{"arch": "caformer", "image_size": 32, "horizontal_flip": true, "norm": "layernorm", "activation": "squared_relu", "fused_qkv": false, "inner_norm": false, "patch_size": [2, 2], "optimizer": "muon", "grad_clip": 1.0, "steps": 25200, "batch_size": 128, "epochs": 16.5, "lr_schedule": "cosine", "warmup_steps": 500}
Rows from block 8 of a small self-supervised image encoder, named by matrix and row number. Rows with one number belong to one neuron. Each number is 500 + 40 x the weight over its row's rms, rounded and kept within 0 to 999. All counts start at 0. Numbers have three digits each.
Before each neuron's rows are labels from the 100 images, of 14976, where the neuron reaches its highest value: "responds to" is what is common among them. Only what is clearly more common there than usual is listed. The data: scattered letters and digits in many colours.
# fc1: MLP up (model.blocks.8.mlp.fc1.weight, 768x192), inputs 96-191
# fc2: MLP down (model.blocks.8.mlp.fc2.weight, 192x768, transposed), outputs 96-191

responds to: white; yellow; count: six
fc1.556:495483581511562589502563459504477412450614448457485488555528508479496548540498554596462502531493491441528467461531519592525505610485487476541496548469468429537496463505480447461568470571497472470456527450485511455446455442448500591509500505512469478550474493512469566553489460425506485510
fc2.556:558451425534469497470483552455497517509484493560472506475448520493525465445435502450536503498555507479561525484480576481569492510564485475510508506502554483486548550513411518539521508535464564530538551527440513521529469518526423454478535461506546481449476508437446572502511497541483527535

responds to: yellow; orange
fc1.535:504463482417522413511635476468476514568492474486530485492506521447492462472443497415528514485549431429449463498460457457464459555460456358530481498584463479488521547545503458515507455491484479522474484512509463543533504496545539504539451563447556510473485471534477554552544489485522522515
fc2.535:541483504529471512552520460505451551413483530521552494427530495523485547513550471535467527581466524524447477526477518445524556464485467577482473446472529570537455501503530550563455419503517452484493488508430504447522452523501463569477565538564444515526517528534565453490454493506500427503

responds to: green; white; pink
fc1.142:506550513568529526437443518557444475481474466508446497497452588458541434479516436477460496480585553520513538500485516458532499556518500489572534533519530468510523511540498491523564464559448459584418477501478532578483510533525497481551523535441568471476543478505476478549497511513485522538
fc2.142:535457509480569448441547421433469441467537523571432451527547453504480450548521571482508475455446433551456551530497519522570491448513547470515502549480535452477435450441566542559515548423485539474513504536536449476485502500480449487506486466440569489537490478475462528509503521551436459419

responds to: brown; blue; count: six
fc1.335:432561466530552468422493484552459444553452483493559444449546515400474482462428490501458534483559468509485457511479437458482529537466508544522528585484492497473487524482465547412550497447472545508484490519596496533518497487477473496531500446446483507505522561530451442450505545516513513558
fc2.335:539466471452497530495577476577511503487476513570471494595420482497476490549513443471533477473464425538442519519481494482499429530546502516485492476598503520487498554457511518520548450561517505496498493515511488400509502509484527526439496568460376497491485554549479569467533578442441449519

responds to: green; count: six; blue
fc1.294:465537494508481510511444487501424511461407517469496527495538494470457466478487528469498463497412544505502530472495510438507532517615513560477482502548522522472447477560460471488520447481475543486491458505512520524458490507466526560479446423586529452555500494483504562498530512555567523514
fc2.294:557506487443506480463600459506558460580566512540439460502505493525526538535462589534490574518473512546526443495538540521512475557439442405456548485467499485575516524483519512519527480538535479539481539421489517460549536523517444495520485528439560547439507479562453480477518536487504520527

responds to: green; purple
fc1.471:498495428466489522521528442551478456490487510470393479509515504513504513567524539442493570496526504531469485511495486474545596529549450562578553527501467473475463494465524529490456440507557533498514516538473397470457507547535554549491551526519524547469523589474551465403534432561467534476
fc2.471:521575554513553467443463570425448514454434517491523525477495523484530438511490584552462427502486504438516559503531494517428495489520567427522514524503451515507473525443567502553540546480499454498479461452475548524522446513508495505520461424514504503483524444493494532542492538473526452597

responds to: white
fc1.261:530508557495438478460489511484519517491505507484495504519481611550534555525427524551507452490512600589562480483443489511472482478522451509482523573561500470491539447551567572451503476478454490499555482477526549520492502530440542478579439451486553526445470498551513467462471462488448508482
fc2.261:452463486489546444595558500500442513517462501496563484471454499563491490496526549500485512516437511496509540388505497421502478483465538462496474451506452506515479538523389483520498536490472551433568474579458421514505485543482503548445532469470485481510477513559545560483491564477460418532

responds to: white
fc1.185:510502516450474516463558492432563545535455526487372512473515557443444481448522474477565412479498544470444475533513525452496514453508492544494532471430553464543455477450576520540548480541507474495572547552472443538476487495494524580537491512476521452531416552469495485489576531464439579524
fc2.185:465542452517457414547435500511455488471549436527435485545545504494537434467491473455470523555486438452576453551491571572527540471524532524518541561503433512471539529424500481450573560457556544496492459510542532488548461489512532448458465474462509545436443529484491435493494553480475545495

responds to: teal; count: six; the character N
fc1.217:462520487575490508551485423566501487451500534526483491496519473579508476503523543512462528522431495532527477548426553491501508437483505517511480427571500514461489480546504496493506449571496452603442504462547510568546463480407449508520502465492482511517402496534473488475545520485477478541
fc2.217:542489444480478475537546484506537525527525533522530523516522525506482505467498415402608470508521551527449524473559511568580528477540502386494498459445549470462493472463490552378501529519500489487491500527473460542470480519526560487520505551484493493534454490554547500566463529565531525479

responds to: blue; black
fc1.564:514521491504515519498471510537564545507532409492546533566483538533478453415457542533472521455526468641468459476512503580527460541470456509505543476501472510542461448446498529454445423572515483536512545465444443470574540511459480568474457417529560470413427515522524520540481493479520516430
fc2.564:487421453507451494512556536510458478506504509516467473462514519505509541565518506497496488556473481497530576435493500542609473498442452458432525479490471479438516456495491461540470571436496545480509501489566563581393415478476529456499535500527478523501503488541556564450494516516505465541

responds to: green; count: six; the character G
fc1.260:409551446475542449520474548491553458487470512507473496520507587492529524497546493497533499489512438498491437489479493427567497436546513465556508491500475510494496499529509495557454435434500554522419502481504506468519542438476478426403539521500512449486454492492498517501504543485491471508
fc2.260:557489460543425516502511512532481579517551469473493496536528480556462507445520508543385523448497505430481440507514531474511429540476520490477549493478453574500488487460570467484492458541472552470513450538509457502502568558533471554521565439429456480470462484469491552585560472455442534429

responds to: teal; count: six; the character I
fc1.745:477446522438439545524482510485489502579398538470470483506564487537477434455479460578501501495508515526502436522430509443468542480487449468530558501522445501491491530557576487444497439521532518547545543500513461508481483538500491587492518485566527512440484516532501493475467518550538493532
fc2.745:474589465477518521488532497493490461512601448480500462525467550514541504538519481547501451559555493477546552471534467497471463503569490503406485535502605518580453492426442524518524471522512474530496448473493464507501493529529495464505494509461496538534428475552494606476520517431464489416

responds to: brown; blue; black
fc1.615:485496438488549508491455523465461456508483454388577468543503478489493444471442547536535451533477619464523522548520517487536360465467458502557569498531498455519468528529451518472474467442430469524540492480501510536523487529473522527539435526504511536450521563507468455432523484548538538525
fc2.615:515469532520482532561446518558469525431533498483540574431493531537452514522527520506483438473517464457478485471511497488453505468507494577477433465518469506505488481585503473537454491526487417492472495515497514498492493611415564494545535459486548515519560501559512543473509446455433429517

responds to: blue; black; count: six; brown
fc1.88:465510506414529479468486509418507551452464538528509509493557575446467514521487477541485548579527591472480528482506456395533577514550443607545503498544518494488489576554425483490507500513497477516501475512524508540521492508455454490545458539406462516445525467486464579458505479452517462508
fc2.88:561478472491556495496444519571515519498423492479475566485481456492539439536527545502554553507500521548538524538519504540549427459587555477451476547503498415496498500466577506574510532596520528508505459495444464481483537479505521511476487540557503510494492496508471478540587589551471555477

responds to: white; yellow
fc1.99:452518547558478483482527494528489511515526454465541507497547580468487441488543505510477427500467467517504423545481454563540522574507416456585530457533443457491504537536519491481514526496499564488521481491486501505480428452535561519519459475463556412493483465486459486510458434527448435469
fc2.99:569381497441565572462499492368428538488518464590539539453468539605537413495573522549541492465538527442523538475490563482522583497511508445516445501492506480548497482458540504508517488458556482519464524524457507481543532448509524421478489472504531474512498509506589522508484517497496534469

responds to: green; teal; count: six; the character 9
fc1.546:512551529480479564485501526472514468415526509496454575586562429496514572518510585524423500581502497513571474453510550473568451480519516516484467544447490534482550518461498444527512455473468590485522441481470445431507560496465522459498517552545516486464488524530501531483452542463542489525
fc2.546:473543529439490552526559513491564463542545439489538528461431517474500441440570452512528481494438479539481517497503445558451554491443549558457559517529482485559506469494505560466493463466493473461467514562474499513560483553491564519443524457422470570525543521559529478516596479516448468447

responds to: the character S
fc1.6:522511437538473498571569456530519518586491408529559500487558514515509500522477456531452599484600546598493447471499441556440459424472489440510512536517503499489419499467513498446491472532507564514480489505485489569546531446476453505473442454486481503557476503447542455416543430488501523473
fc2.6:506473522372524499491471505441520540502555483436530541509485437535501528501543527478541451467384457445588516457481418443586537518548497575449481521457442439495466515491452506479469515544508533484491472486462474447514532558517557518524534427537456499524458499452516577559527530456526590492

responds to: teal; white; count: six; pink
fc1.131:500485544507579535501560460491536511421419540486446539568523485430493472457490470501396498507482527495533514470439462509500446536486603570404450544515517469447456484501406528475516439501515522549507520425523541473508495561510437545513492500494475464433506541478535477474464543543504573488
fc2.131:484544445576489570544508518553513573533574457459551463561445535563551552478522430527676480498504549513510495463527502481478526482470474443550488491451531483532561524512527488487517475484541466379516450536484529479485461537477507456528494488542491527516461435519475471486568487434461531477

responds to: brown; purple; blue; black
fc1.320:413512535474489479490513454456537499566469470564539450448490447432516518463453536514537535479527472457460461464562511528530553508500492438533652621450496534479486524518455509482517562511519575475504488493478572548491477505429480422521488471450524433509547514496472484485426518487536445575
fc2.320:563540526497499472497545489582471466528509512487453450534583500539481468415538454474513423452517456486542495530442482432488398402491530490522449444469496497552571543496532449482463511506489481494523584519474534427507489456555501454533547484566458503491454512512515574505545440459492491496

responds to: teal
fc1.451:466499513454531495486561464484520418508549492453471484472505465515454483547569520447529500527474437529476495486524524519454476553508516514580517552550446535461522546484490499493525484436528493419460579465546551447465603415448500483523507513479446513526533508442525475473444500552501417537
fc2.451:530583472532484482489440515432537522533496569509500513511538499513418504488503469501546473491473444516503498547474525498597554492429550533523555552416454457541518535553486443530516471467516515509514498589422455535553483506565520439504491447509494477531470552551506493508518567476491531517

responds to: green; orange
fc1.518:524471501429483550486495517438488459534465492496475526506495479561542514468564522410504484512510418524558504538495483562588486454538490577528531508449554519482528469526464516473538509448492548497534518569507528508453533561514555544583452462542535548568513562517477466487524453464533442512
fc2.518:509487466543536490517483488519520563429464556461567474415427571455536514530512448546524436482452500523527534465481510432459532555509549395502525530468506494542437563503485497477548474480545469438460421514440497415450544489469476461518482510476479483555513477515552553469506489478502461521

responds to: blue; purple
fc1.669:454460505494498451480519501478494497383482394536432575444506458481505505498520554565514465477479537469477442498478504555546581633530521487527486547522418491515497462496505492459470386493514518449479545513491524488411507501519515529491562471529485525494474493520545448534501472529370446527
fc2.669:477564465450470573480559534500465461576482589491562479482530466498469530518556470495516516526449571556500484498491462514512486418537506427503505557542558545555518448490506438418524489543541486550454516538551558525524544474533469485455426448530476545491475482512490496504514522490523521575

responds to: teal; count: six; blue
fc1.54:521528407542493561478443443434502506523436485581479467452499498521508425448486492473561486540502510529479494434478466516521481495561445491443493473528502489476534474548457541505511509506496449555436546451478486524487496503541564493542507540481517454390488516431540560477572568500467504458
fc2.54:443440538538439509459448550456531474507491562436507514594539454481490457511532556576430497473531528460521479480460525477517519498530485456513524473477457409519479458534551485472502424500546550478465494537543523530495441452496495539509474480537491459560559516494499422479432492450484512518

responds to: brown; purple; black; the character C
fc1.198:578506490571504497527507527469563458471473554487457527402535509522538403512502473442496526469540522489506548392477516487587547536483444439515517470456502561536445485477559510480492491506459438568416498554471512500534499533524517449509575457504541540497460454443447511472525476541453510469
fc2.198:423504509537507516510504498493487574515506540546525443491497491466462532575515528494476507444501514510444446549507515586428447505570504519419444488544508545443488536477493464520419476535565473483561534456448502479440437478463492474496476535483525581435505447481505415495577548563512463554

responds to: blue; the character O; the character G
fc1.20:556495459486487532542536525513509463437514548508414559490492526508479501528524477445565546546514527509482416519518553401621501551453549474480530463476488556478543494494596450477464520499549515449473530509588489545560475478463533511531478513595545494501431496484537509474521516403479480528
fc2.20:529508533548571418546552512542453546546529521544554425442492452496450504513470508539513492543482512539486522520515522497429490457550511566526476473519525500435517514463481413513429527424600472493474514474505572430539490529463433443507556538487502491470516506513434544505436523513427506523

responds to: blue; the character L; count: six
fc1.91:529517428525479574528452552529527473509484508508487421495540454578424475540484564498532491516423527461508480497534568525508559522483538435439491469500498477409476432476524498492555491397519513486524498493495516483535473502530490450550468546490503483442500529525472499488463474499473525565
fc2.91:450495495481491509554453482541494488551558459482436516567472563493538459454454454530564532553500504515490445499472473532459547529529539557529537544464495545506576527554473567513530517527499546461487493484488542533521570560536502560491505538442447413508558435488513462501556515492549534432

responds to: the character S; the character Z
fc1.211:559458538481468487488469464440534492532481466523518553575441508455475547440487401422449539478488531467491515524493493519545550570478478559491466553520511550515512458521509485519526460511463554526484468494530523463503510471461530452534551569525474449446521573519494446477537546527539505475
fc2.211:489556499455574532448511586470578481492504477502437449442546466453586489497563532526462567561494536491465428587559440546505529388492508452459528489529525494496470444466483406499502480501548526505564527471431515531558528560393451425482503497500451541561485476461524557480463502439499514555